Rows from block 2 of a small image classifier, named by matrix and row number. Rows with one number belong to one neuron. Each number is 500 + 40 x the weight over its row's rms, rounded and kept within 0 to 999. All counts start at 0. Numbers have three digits each.
After each neuron's rows are labels from the 100 images, of 14976, where the neuron reaches its highest value: "colour at peak" is the nearest of a few named colours to the mean colour under the peak. Only what is clearly more common there than usual is listed. The data: made-up ball-and-stick molecule models.
# fc1: MLP up (model.blocks.2.mlp.fc1.weight, 768x256), inputs 172-255
# fc2: MLP down (model.blocks.2.mlp.fc2.weight, 256x768, transposed), outputs 172-255

fc1.115:438507475479520442484464496516565503560513508501462539495502545492593466515487460492450522492450487504474442455515504497516349463486516518464485456456484498487514521454500467507479507485576485517506510469419517530496536531535486434562490445639565466488
fc2.115:501511438517455495523451557477474609479466506548496523607540496545428515496482501505484525495526475558484498487492486449470592519481531520562566503513485515503522486535451461484521546543504567443453545492458514520468496515499487494444461553497619462451
colour at peak: grey; brown

fc1.406:433492522534536527451507486535502488538494532517496436495487501501494557473499492470518513511590545448458458615545500515550540549446553519461562476513417516515421535544418568565534557487471394534509521467491458471474491486469474449507497468484494506465
fc2.406:531488487463470501578460443455520483419503470400457481504467506414475441535460548523507500480480468480466526456581510472428496509517535494459487511482523477492492479585484480493464498529504524523463453569520481483537490546559527488509556420496464531453
colour at peak: white; pink

fc1.259:468449465440454450528545564594426522477480463507413545498422537507466507540551439505493482491432523491506505492492458489521582531451482468502436567513502436523481565531517521497510433467463458532570530464453480437504474493496485465550505499445566421525
fc2.259:504499504510546475422469509382589483613562527531581409530563551569486472518474524479563552453584525503485500540513447449477422516500503548490553475427520533450480509479467538510497496523527460463505562524527501456532572553497499483584500483500437514475
colour at peak: black

fc1.698:491533532541503503576492535531484516481473558494508505546494487507546522462515527476545506422539546456471528556547535466496498602510562461487524571486563549545462455519445510593502529485471507540501500507499495490568468526517416516578519459572505394522
fc2.698:534431469472499482508567533512452491503478456465510459524505472519448525493439450542477485557531469405497511526507480486501609480446511477477467481506515513479491508470426481468448533463522469471556569472507466494534527483464589468551530474458492519461
colour at peak: white; pink

fc1.33:530484503519518441455460449528458508537548606495479486557501558476502536427482477473511469476486436536485437505447524483532515511464502563559522492423483533496503503459492467503460431490471483523447450419466346497534495560497526511507478507484502573521
fc2.33:541457496478467533463551534495466535496558549520492520516487446563490479531469468516542526480523556486523489483560511561456540553514596486515467486519498530497479409480541500579544524536505525495488588545522509513479518487511492469517467499515544453528
colour at peak: black

fc1.475:517469557496496410509492545503456486476511483450471553511428483563540521550479467568578489466525497502486430452501565442474492468491452569493495586436503488517495481455522571423541487515441436509475561478536417464498473507453500472533496456473515431492
fc2.475:525504441499460516534511480517599490462553490484470496494463490511448519457531477469524496508490543503486487498473550558522409475530528533479530474557487508462513591563481443508505554496497499516482554533489510473538450475512561406614533523451532548518
colour at peak: black

fc1.479:469521453500500474520612507522477482549555516500504553495478528438485541529440513413513470454460498505573553516568553462495482457507427425555545499570516518513451570517527505447429509466506504537544463466560521503566519472471409530434502440503511477522
fc2.479:533484478487471522535533509515513467483402525515497524542563452473532483558502518522465556449540444505479428476458599456505520594514553502482429459472508415471507547470522542482471559506464526481548558473440498457489526522534576497605522501582448426485
colour at peak: blue; brown

fc1.615:538485503521524533502461502506415491532606535459530554520492548459508493530414487480469568507479460571476466488564515495563490459492486523505456544462546458529519474463475513440486535478464476488490505461505486552465516500563428515517480533511524510568
fc2.615:499425475492492502443522440455536542466406541490507474461508489476489438530498543534522472454505499481537554470475532449490533505474502526518603505517451486533457530503560414489525460484487446489522522538590433483547452461395573525511473479527539453488
colour at peak: black; brown

fc1.81:478483537515498477532539476532484454478547491536475489469510439534492486498562500499457551534478514470499457526482569494567482472521524546511454529485512598459530539484496490488608470541473449513381488481469409579542459511454459453521530515440494413563
fc2.81:471500465549447460538481624439524530450482510476542467550463523472463554485484523512514523452476494512512511500484506515462488528585498508521487522519448508541497435538532564458492432484491544433513485519475498457498527497440562440535436568543416533454
colour at peak: black

fc1.506:486504376513522559501501501515537557578539478549468468451498553498486521453492549495515430496522472475446343496419438532578475492501512536473468650514516483474514544476490494521567517517491486478499503492514510539490443533523557500520503530536506479540
fc2.506:507570537470533475534525548454439410555552545501552488579555458547521463515537525504501518549545504483523468463487468471473582520469457460485500385508483469541456473502483491489521421447471542467538484521507435463511533440478545565533427432495435448543
colour at peak: orange; brown

fc1.708:518493493525581493526577553559435455500388515516429460516454482465481548464521522435525507543447469436512524482474541458486504576546419495508453503472531528583516492499558550446429530541492523416535522566555522538474503516493487482472485456588458477517
fc2.708:563522576523497569445459454509547511524585480503567529505552492497504478525558509495500425454575494460538488470462497559466463503458555518530436481474485500475465499540473500558569517521502466492497477493512466434505519493465528438539455524451395507561
colour at peak: grey

fc1.498:488524500469446460517569468525517488520523517557471438486546494511535473504490535496507547494524449552477450453539559518498466465513542523521534498487497561632515426479489484449466467489451511589500489523554603472523548519472455478503457473484476555445
fc2.498:521477444477556496461478548474554535495473492406503497529472486520521545547528483503442467468498553463482499539486445447484532517523488544512487451511468472476528591502478473523528519575448459426445502485483493506483464411556491483504576407538475429542
colour at peak: pink; grey

fc1.732:515512479487469489582493600421544548578433523530489521538535450513514480456458459529530536542606525492511412499412481476489502531506472537510585503496548493503466516477590500516517526587529538427426503514447481466480464490525466500467525475472508486570
fc2.732:502540491496523546398557533591474508488492484531479473488500560456547477470558444486539494508501524544464517557517579449517474506491491533505464519433562528526545476545442460516455569502432527485543491484504473492434486520461461540504468545492490481528
colour at peak: green

fc1.263:506493495528463498460467519516516523528593492578470466535485436498545486522517489533568538552516518506445459403519560497484431520515520548473470505382538447503520481466445549459524522433497440502460523531501540479504429511552473359443467455570499524518
fc2.263:493482456544465434565510528508390489515501445451552588506498506528461495488551480529473509442507524524477420504531530514489550374444467515495537540570456493510562495498566512566538514490508504457505487557491538528526515472489535528515497550486559479481
colour at peak: black

fc1.39:491474556506507456581514595495553469460539491487497435517449503471465550495512474437474464523537495472463515579489486559510504523501521510531431522452479582468461451502533523630481477552540439472516460506512481518477543461469569549582466497512468526557
fc2.39:530569463498500505522537546594430473525514468453546552529508481563536440481526457524427527498553390546515427499538491483510490428470425465487526513474491485561461483474567555554547468437449531482527500510537573513486450459517477530449436490564510517518
colour at peak: pink

fc1.45:486410540518478443503507516509484402490448461501536532544597481504439540450482538458552469505500473528509482479454465511410487483508500532507472579532519533485462491582495454461587514582567603556440489543493517470578464583447513470540543592543492554579
fc2.45:503446491419465508502492578434499516484471523587459428470519572531520462544510433513468511453464480477421508470572491521561527534498530497479542467466455540482470448492505587592465498494460479507525500518478438527508456542513508492472452547520454496398
colour at peak: grey

fc1.63:526626515481515536520575541539563470449460501500534481554503432508484503471472454460442506553459491521499507512495447506534457475469510509474472550508465499556509493487462431479525442475524503454528552559481527523550523496578480508506522461511524452495
fc2.63:448504434563505495459458505504506548493531482547461511441395495430528534498487559522475514485574498481525486479506495499501464513461492471578564509553558540468496502487507501547425577469526442525554445557520476459474541566476580480518550534524503506497
colour at peak: red

fc1.458:455538534519598558483508552507441525473488506538510500507499437460517433453459507517376464484557457407475520508444429494564465476520543533466585508491464515538458482489448464493540488466457458459556496558532501447533494551443522509527533582388545461480
fc2.458:591510401457406453549511469474590505493517514501437458525549542449412483537475446537573529451516496543454460487533524586493522515512518483460441554514507480465511486557465509576497509512533523547474506520510506505475510473515498422515454475578472509499
colour at peak: red; brown

fc1.525:506501389535501485450503519518514529501592537519506550453526461493543544502503508497466467473475498438455526543474508545586532532536477555424512582469528575510467534503559535413503522510451469499564467517482511496473493523442482480491505469501442457472
fc2.525:486489573482506500514576464421466481489510528486548484535392550552526436505492487426451509487502540457496484476518469517445548469489523465584485439533497485472496426539450530548517487465473493481508518482587506490542492469564481489529430514518543519468
colour at peak: green

fc1.714:498556461470492552472500569459517467472490520478533466445512568493476512429523473420455488524495511507527484541470479537441545476530473509546529566578530518459506456542496597543518552508476452487513535456433458556569504496563514489434456441479437531527
fc2.714:477452475450505513528494557479538505539567492488492564643481461445532469520460462471478535566455519485475505453510511467490414529501511485496442484503442481505446469450458493508484507529559516447460522537551529486466570460511542497529499433492584444495
colour at peak: red

fc1.366:490473551532446523542458465477509484514547452496467469550497440527520566541514517469502488545411514466482413549538481571498504554478470551547475426514491492543514533483495444513488460466498495575440485488476474517534492546562412502454541549514502609457
fc2.366:451440517478579502466493506507493550403456579462495518469522506460502420489471540489439442407544542486529513517491501460506568507502526511464500461479519528469498483514559509487507569495535491439562491463491473481484529456468483471511500512479516472524
colour at peak: brown

fc1.206:519582455528539528588515475517496490570451488495478515450482443548470501520503530475422494524508497490504457472521510501538445512486409480611591522555473490554537528521599480452485511454349460543495539482570465554486457466538549491471475522474537476479
fc2.206:497464508496522539442431566467542472487506506519479557475550536478537488451447465531526521463490528563469485569481490557471488561479580467470381465510493559456551427509426518522492472550588545461528465530500521484485529546520437518581597519576465483437
colour at peak: blue; grey

fc1.501:500561500516535484391493527479574540481509509559512546527523500525503466459491546523535486508534524433509489534492558488502588583493435497448536477540527449484513469430477547469501498423502544559533512525546467474467496436520532478505461459575453486512
fc2.501:458499470543496482604512538501436547569536487476484439466497523501484515510512434561484543390480485530465510525519507498504439419543543481562462493499474520488459530550515482514536500495487514492482493488446491545498497517422519500477544538485538414587
colour at peak: orange; yellow

fc1.12:441536522445485444502492549431593538529541497583499487524538569545476484553477464486593431429552457578510446526491479487513430553540515461465487616557578491473532512533550473526566448457536566519492516541494479454525519497491457506546537525502508454484
fc2.12:480461527494469520444428467498425488523502512525456497487423470503583545575487511478553534397503461521448514516566504464546497442521537484484490563453468525545513554492501540531588371459441472519512499527460442553408547499484502526567539518511514500576
colour at peak: grey

fc1.633:502534426547573495476560474559544502504504467506475500502471587520497534481529466487499495549482466497502602481486535521544499549519455489474436470437491512472500491477630549481521489555504460374535469485480544505485489522487423499469544503502521565492
fc2.633:475567605545422463588521616451506536539514495501508436450523495585507448449480515545522505480535451483476498512516440462441489445448540458537561525524537546511511494498443529489507557538529511539484551597554462548488494476507574474521438549525441443446
colour at peak: green

fc1.116:524447538440480425517511525545487516515584580511455461395510482521554526434534471401523531485521538457475500546531505477441422520491562504504456525546543596456582542546523509520513502518576476457554449411506588464501513534499512518510545518542497503523
fc2.116:558482435548445469472479472527535478541454515518522465574571473468450527527476520544471478459513507554501515511455512470504543498517417529461534528515511509536534483513521505500569543508447503532524489523546427497506570479487458551472506523493523500534
colour at peak: white

fc1.244:536404485489489491521557540429455511514425462548467516452416478481543460445490511484479469523530513501557570546502514537465514471449519512587440473520462474479391549487513533559610450546570469441473504510494489384500549565493481487445512519511526557522
fc2.244:527495504541490510468495449526491559495563511506495418565512526522464529491489528446500469500462496557447421475518523497509457521484510536444527576460526556524483413540516496498443545465508522534486501522524473542532453483473535539522454552521477438556
colour at peak: green

fc1.585:515513517509491500515533458461565484438497468445566488552495493472562547411513496460499500454530548440531528589532600521504585485482542546439508480526486491574559487482475512516557595473512536471519423506440472492497495498512542520481550439507448515470
fc2.585:439448490493492464502394562511476530517515461590539502517505482479505470508509460521580484469444453526527452470438494470528401465557433438622519601543527527483467505483512466514547510557463460492468493496509487571605443482473455546597499482478579469580
colour at peak: white

fc1.92:535464492524466520445469417492522565519513407498518483547498471380462544456533461464549473486525496485500473539551568458473545461495473552501533518520539550531464507498523473467484534516596483462459507497506517458510462455492575461484505458529391516564
fc2.92:496565579518502469518438471386421462500564526510512526538518486444462446528551527520528454475442505532510442475540525450512441534574463474542518560449477543472539503593488440495444607448484445466471499479487479490561491554521442480622538523533525470530
colour at peak: white

fc1.422:602484514463531575556476473524509461453536534475489460412538517487511500485490511473463475550459459582521530539468557434455503504520470550423522459525577529510497435493433486557514502466506519582470445500491589553537486476525497488571543476470459514530
fc2.422:494490494541446452441463555527512567436444445433542521482491457534492516518557459518443549510497477446524560519533548588524513470478511490495440603462483525490526471522462498433561521579489464481535459577474466476489520530446542468425439490502449518452
colour at peak: red; brown

fc1.316:501531526492563476473473518508532431486487480527479486526516509504537512480491515377467439467509497458465451527520489576509517513614528482470539503513504501587435529479578442573521499534525531502439499524432519497522497493588498504534495516481500451482
fc2.316:505572493464393454473509455567504429527496478525467527503450440539395557478507495576532559456441505498510456527493523446505450547467527510454544547462475493502465475579447632425560514467499509518458509458493537545440501537463561517459539502486516514506
colour at peak: grey; brown

fc1.433:422469442478538561525594495511583444543481544442516462434541582510516528497535523493524496492508510526540443477484494509501448468547524502502549495483473504505454561544481428488548517495427492531472463491509496521480467541481462515531450529453463497423
fc2.433:481459500491543535478549519514462536463470551492522505488474473492482527491461505448490524505452499453498593486447482560488534493461509525523434356490511536500506491489512535553481535418599467498620535499501506519525542521499541509516575491473452539481
colour at peak: pink; grey

fc1.713:518461556505511486444476532464389434505477513500548474467499536491500561500524526579527512491459512456500436518521538530520496523448509516486439531427459508458510472502483508547576583571515500459441460499530466474460478575478484468550502529477496503458
fc2.713:480548419454494549526539474576536564489496568493474477563501495417476511562451506451481511494518505568492488414493401549535497507561438474471577473499505486508473538471473466465434431439465474549556494595466498473518491452496536496452502482449479531538
colour at peak: red

fc1.214:463484523509465515467534491488502549583548494480462492427518629574471400572491496500539482543487492441437526549581502441524545524588516545537559484468493516492554576532500460510462469445476505432474454529534452460474476505470518470514423503482463434422
fc2.214:507536473514469487426477487492522508516446532477468502557407479485399560396514452572458564446507501533492526502519565507511474498441555499493449475527501473472483534525459554461523487501500502558502519490434555580575577471614411532447463494597511441540
colour at peak: pink; grey

fc1.141:498505486516460417573541526529558529519539510495457493502515495440550514442525462491509512443578513482439471544510523457456485535468545563448464504456501590520508552521450490578449519519484536482498497496484470471553481498445539494558505521473500433530
fc2.141:507487434509489507500512503539481471541479516513476532529512479410481541599478493474477515523459529427470516578485487474553542523476535515493574559496463516521533515495489475507470564536509455514538510508506487471466461478582510490518538500500478493451
colour at peak: white

fc1.153:518556433538514524495463532499519532491585509532492520474503519520516513447519500395397474490508545554521510543464495485494485510489444525539524476544507557483467598541455446584474501497504501553518482443479463435511549516580535507516514517544493427467
fc2.153:522480466477493471519509562456515503457438524393585471480455514506524552447499470494531486504582530443488556525510539548484458479465552503451478559524483527483494476488490514462541466467485467472511531455493485456482538510508498466473469427498508507474
colour at peak: purple; blue

fc1.285:424442522491538524487503498469492495482549469538523456546492542479476516480457508508542565588596533518525430514502503498521491523484449500518502534493504422460543511507505508552509426541449443578511480445431473375521544624534502484563533497508481542556
fc2.285:517525487483539516595482542480499487524547498456545417509551465416516502535506503534405490556520424516493558504552521452544535522469516424562481557531506569499464532532506458425521478495506506414519524532463519538473488459506527478475517448549507443474
colour at peak: green

fc1.702:451484492526540561500494508470532567493452546534501579515481476565480517465498511506580485475448477414445478502503497511562508508488519484506440463506504509516539445528497474536487534481460502515403455460498472542476465502503567535540562537481531459510
fc2.702:494505468481449494519516405558457417527548564510500514475483532454506428484485499489407483552538544500474565532511529447442437492469507493458578488516503513476541493436542415474555489539549512457531541501511486437479535530442442530549484528557492530509
colour at peak: grey; brown

fc1.748:485552537426477561454493444489438477525521518433491485546508512514472543497517515430506514471513480536542498524614458560512492547469510546477457459548448498441516413491437431519488484455525540459501498444518567526594543458500507550479425602447470501504
fc2.748:559487536505444465563515441528494484480476489528511432530470440546476570491463493537535522460505539491534489535505424506475477554564566470512484512520541442507449520503428514473542578516477501551494519462474423468455518539550443448502464479521514507501
colour at peak: purple; grey

fc1.661:481468494510515478517565599513449555450483509533457513480506541493472465545531512480534475478553459363512416528513543514418562543501432510515496476551546519508535464486487542479517538574438456459482566490533480541504443504465475519497486501499497461499
fc2.661:480460493435476494524517424592579480509479507477491462492488457510483543512534496423496535370468506518469551548466474580506475487461522486420504512460536451576469511516463609511549464465534514520522529538537475444481503572470539442527491422533439495484
colour at peak: pink

fc1.410:447469504538499513507491519504489423501509470415470454490487583599500530485459491497490505610485440561452461520486499563496490494516422580516535476518488537364506471491532496419474577497481549476532511543493476456492506509498499563548483450575482544441
fc2.410:536590507517581532486543527474596495532479503495495487522466469459535396506560421470479468550582489453536517509514448461501464473508529526497493531491504456535476504563462458554562475494522467453466501467465508546449573480464526445447503529528501488512
colour at peak: blue

fc1.400:445505404447441471582589473536514524592494527514478517549534447454516444504535492494503521466528526528551475512510493497538507488537541508503531481518497507462506547466556466424544473520534541463420546527457452523469532579455444498424495482512527496489
fc2.400:483516558535482510391527517527515627397431583424498528522430510529485554478493425573487603568451427444484514513491503483499473491425435474423475522464534464536510482508488514562450468544499513574452481518522467478476426482512523583529508547465510564508
colour at peak: green; grey

fc1.85:513433480514440535434410470556418398462460474576502539474505525630501542511506536498458505489498524495529439495500522480469539472525490491530440508494494488475500566479454496491487533510582468509502507479450466535555478542568541453502491515531486472481
fc2.85:500520518461536508505529492480510587473545522492447577530499465419478428496473485493480526453564592437545527493537459524492547516445490477483542467536547517524571445533558462554542511508476539449479521526482488504491515502512537534576509524534536493524
colour at peak: black; brown

fc1.334:529488490473482509529498518545534521506610484514469532521487521437483529492466430492505505481525526555477472473542482536473546498508535517493543456564501484538477512465574501533503569567494441534510533505546529496552484470557480522599460416559538413581
fc2.334:469508490477521485514527483496506450553543514532507548550468517536544535451475480486568501550463542516488491523475496474429530518511528538532495459466486582467488476604450445503553468581513460523526482423482448457513518516424518483444563509478526506502
colour at peak: black

fc1.523:498509509596619601493453536503510535498469424526489514545497514463435466517457488544545487531495508440532464571550509497514515543431480461541473500519513587440481565535559531513511483496434464513481456513501466569482489526470529521469502529474539534477
fc2.523:490453498488507500501507514459502559509478565517518505532567483418496566476524549399406453461534514507516553549467538523451542482493481517526393467493507472492483462502478508497492529512486468461456426487479519577474515447496442546482556508572418509503
colour at peak: blue; grey

fc1.100:444540470399509482502521482520499451490523607515500418536457547520456472539539456515538506409526476488521498529543511518439494539554529479464505434495527486523539435495428477499560517411557453503537596500464499509387497454486524549522428520496482452410
fc2.100:454461476533528540481472509504475619518481548480497529371457503462500453513473561476481464523542501499576548571485543443528528465506541492497530572478457521453545542527487440523534524499521489523429444416602471486522444523515452476440518499634499489457
colour at peak: red

fc1.351:527473450524473482482488524507487474524443550452582464463500498544463498467516514543450525595511557544445441547508493514498544475582469461493468656519458501546561425492451454583424450467553560510536512461481558446524527459471478508472461472463479537430
fc2.351:475499560540533533514470459483604579442472514488520534564441503476542559532465536482497454450503494496444542498518418535478465511435536525493440389468422530485471546517482476378578556509521511516534487493533508525499526564537533524500484447445482472547
colour at peak: red

fc1.628:450551488481535523539630492491513504473498585546488521494476547512573571518500509434516462481548546446533532500478503477507503468500427409472471512494523482466512488493453470627503501511506483497526591508509594543459450496520593576523460538544530549369
fc2.628:506515436496461522451478502481501511474508441504519525424488497546453527450449567497503460483504516494530518461572544428537487483458517566539524437407468509533572523558475455414526487426422571433463490435503421439539561482455496471384521495448525522619
colour at peak: red

fc1.279:521473536471559550535542544478485533482468543550532525487557522496521439512514493513519446512490464463453458494440566505475505519462496541535491503449551450513471501489525571455451506440418485478570453516483558534493522539524495571483504481558419489453
fc2.279:495534466568484489479475473536528528546488511499491462495440505523497538513467595505520577462522477544451557520546506548565503509524497466533576436538446518479550554539493481550601466517470478511512540536578536459447530470476523469456443513482574529540
colour at peak: green

fc1.372:478503498511522489524493452439507501450541494423479518520552499420477516450485490428431500424564481500478541524480448467485469529460521429545531495532518485531496475478548510603513502513491467460488463501424464543487600490579538582493447501471480514515
fc2.372:532515517490498517532568495538425587551407525535471459448501538505481528506488467501581483570482527495472488464512463437494483510485512466464459521518489590492488459472468472485536527525553511479448616489480439495464448510500497476513472507489478496467
colour at peak: white

fc1.267:558544472492403521517505536536456489440472412414517501475522513489486524476477476490482495578435490606460472553509520537474467498512502501544516415528543593464483520457542521565528459490523488618454476460550490440547518481482505564498517496455524490515
fc2.267:474445513517574495458493610469508470523492493590501531575496499516472503514527521444502540482555496525465553469475531392524533582496488585502466545496497533491482510536457504446507521584495520474512474495477470576464499529465425444533486506431479529488
colour at peak: grey

fc1.581:457517485511439516443507421528559483502431536567533474529449551503448436486491478494540530433522489585505511477516436557516509566529503491574553589571547505471479468487559531453510519560510471434473487487442545528487568494510475496522505505612506468535
fc2.581:496482524482559512559506573431505575598555476466458523456495509451536449552521576468538488464482483472473467454498507484454417498508565525516519438447509473496549525563461501542463535415487532489478498489537533477480471497459535487516511522504510555491
colour at peak: grey

fc1.339:484480539408497510528556523521483559621457527549473496527510526496561598501515539492481516478407440459492410457426663510506508539502463478499501454504518506469486478471528546496461442502514474472448506537440522500535511531427425457535551522487530447519
fc2.339:443462436514429476459403445499489465447512507490517478403417525446480500492459513464542410559509519530508609536567546482510506480483492545494482578523475522499504496545475526494551496460473489570489455483520511439504513487494530473533522482439521493510
colour at peak: green

fc1.107:490495530459503517492449511461463526558480460488501428450516538462497487545523475535539438579520462558467525517493487518512484500500527528497504556521553415515445518494547525395479509428523604454489495520527492535499473484450439520488378541525513513518
fc2.107:534487473509447513469509507491507486510512495547441504541489459422468530498538510434447508545443509523515445531440473412481529545502505504434493481530471535430493481493506477474510579525449498495600454508520408554516486463539564528602550514475461512427
colour at peak: grey

fc1.256:511510500442495509504457528581500466516500483505465452357491498512488560526518414542621454499509508467482517440529468513496570514517488485454436494471594578447490498506508469501455461468474482534448520459509460514501537499434394443524458452499459446543
fc2.256:491539584539509516523474505521498530446563474579552516548497524455485524463497515465385568488529524492484420496452497427426469502540479471540602513506484519479511513486531467474580505537485464487502563496499546558514469500568562520527469520484511470467
colour at peak: black

fc1.598:486528524501486568478447444570452499509511450543508517537471527456546578518553509506377462415449445454516547481474461505538449500544403425543430445499543508470436499478573485575547507510528450498507571466468484524533482508545471511454517505550486509504
fc2.598:475467474521538468498486504452498471533512471527499524475493502519517513496498511535569441552455518584485460472464532458438432531420563509491464464499532522529529457504454475475461479518475535484453545465554557441490527527500554563475547532588447481522
colour at peak: pink; grey

fc1.443:451540471512546534456504461559466582483498440556448427481516461528434495494521482463469528557487531479487463525432509466565458546508487460561471483482489589487480495457534566527606390543440509515502528541490540496528510424517506487519492484519512461553
fc2.443:519537539539437463528498534492547465476472421457531627426512470524462512537493517499530548443476529473565446454552466518410451459472526538411581546518461433527487394541446541474423557556510467478488492489414503500535501515547532455488467508501508490436
colour at peak: green; brown

fc1.221:589545494465424496461563485502509521523514484520451484555528472497499524497473488453496566398548506444450503510520542474527569476448448466497638550482496508503468499507590544511489415518520477524570505459490487534578529516531521466431520439540539411486
fc2.221:474456514481533466547423511491476517467575552566558516415496545472534489562484444502527504541437443545566494500465526474506501497502507514557476410505498421488510482490488479491446468487455514459490522567560472493476511505494477520519502472512502499471
colour at peak: yellow; orange

fc1.292:449475551497483438457457525532508502451481508465508593443498543508501505467499494516469397513537550468483525455502492446520546537510522469470514563368474559452542486481466552445471467534441542510466495437569549518444467483511570509508493542438553507501
fc2.292:543470372475522549556497492466416454467505512520538455527471458468412506583490482512466562518487527502492517572531534515545528408531452464530468473485477459549482511470548469483465511478461482500463456462495488486555543492503467506550595513563424574457
colour at peak: brown; grey

fc1.101:476521476529579505491548483554422499481535515468554470518537489497529533549506571522542528448457546456519575564476537467500448508559531540473558529475509543516485558503524490472525492498466520516506477486540445477460514541409560515509465592551530488460
fc2.101:533473530508470503561503528443522499564372487539510533478468502493498521478497421456474439536467504586498513504505463543534583500515476445505509536488528462499468491485475536457516488513473461458560521514487523507576563534580406491425515457468484529511
colour at peak: blue

fc1.8:512557521456541465438576435511538513498567521574484449533528446581541493493451518508528551438531508492523500458489503482545461494511438476505523579564480507586445501490527563519520528502521488465580486493446455458451533557508568525550479504496500502463
fc2.8:462437520539503494536477576444548549451537464490561494463461527474512443486501504498522508563423503577513642472550483505431484430478524433512572478534536533531527571536537461533459536465521514527483512493561484530452518568521427462493545476570537629460
colour at peak: pink; grey

fc1.439:492543473524528523520545521533498437511484430516468422504567560611486493410554452535519478470561546493466489529527500499568375505473609469527513547463531534418444491455590537484539498428469460510521503495519545467526543486504484457507501430482500511529
fc2.439:480524493531473533564494461545447521478454452470469480609496502515481466512427517532520491495515467511560535497468458425501602495568433546516552495483505518520528464512437515506481526507464526472491523497466489560511507512546533538562446544534543460495
colour at peak: yellow

fc1.241:498466463482476448498448566467541476541523489620521529577439516522503480522533497517518542494503449477506461520582536478533457512509423552551503522428495512423512499580533509536434494541423481535495491522487524524568502492465427519534484523492509485399
fc2.241:479492506525461543464524517515512462538568509427464479495572484509484554552501426461484425522461520500475473488494443396466457531511516587466468521549442494514507495508386482436567485502503502519439537464516494482498498472510482445517495459489506551553
colour at peak: black; brown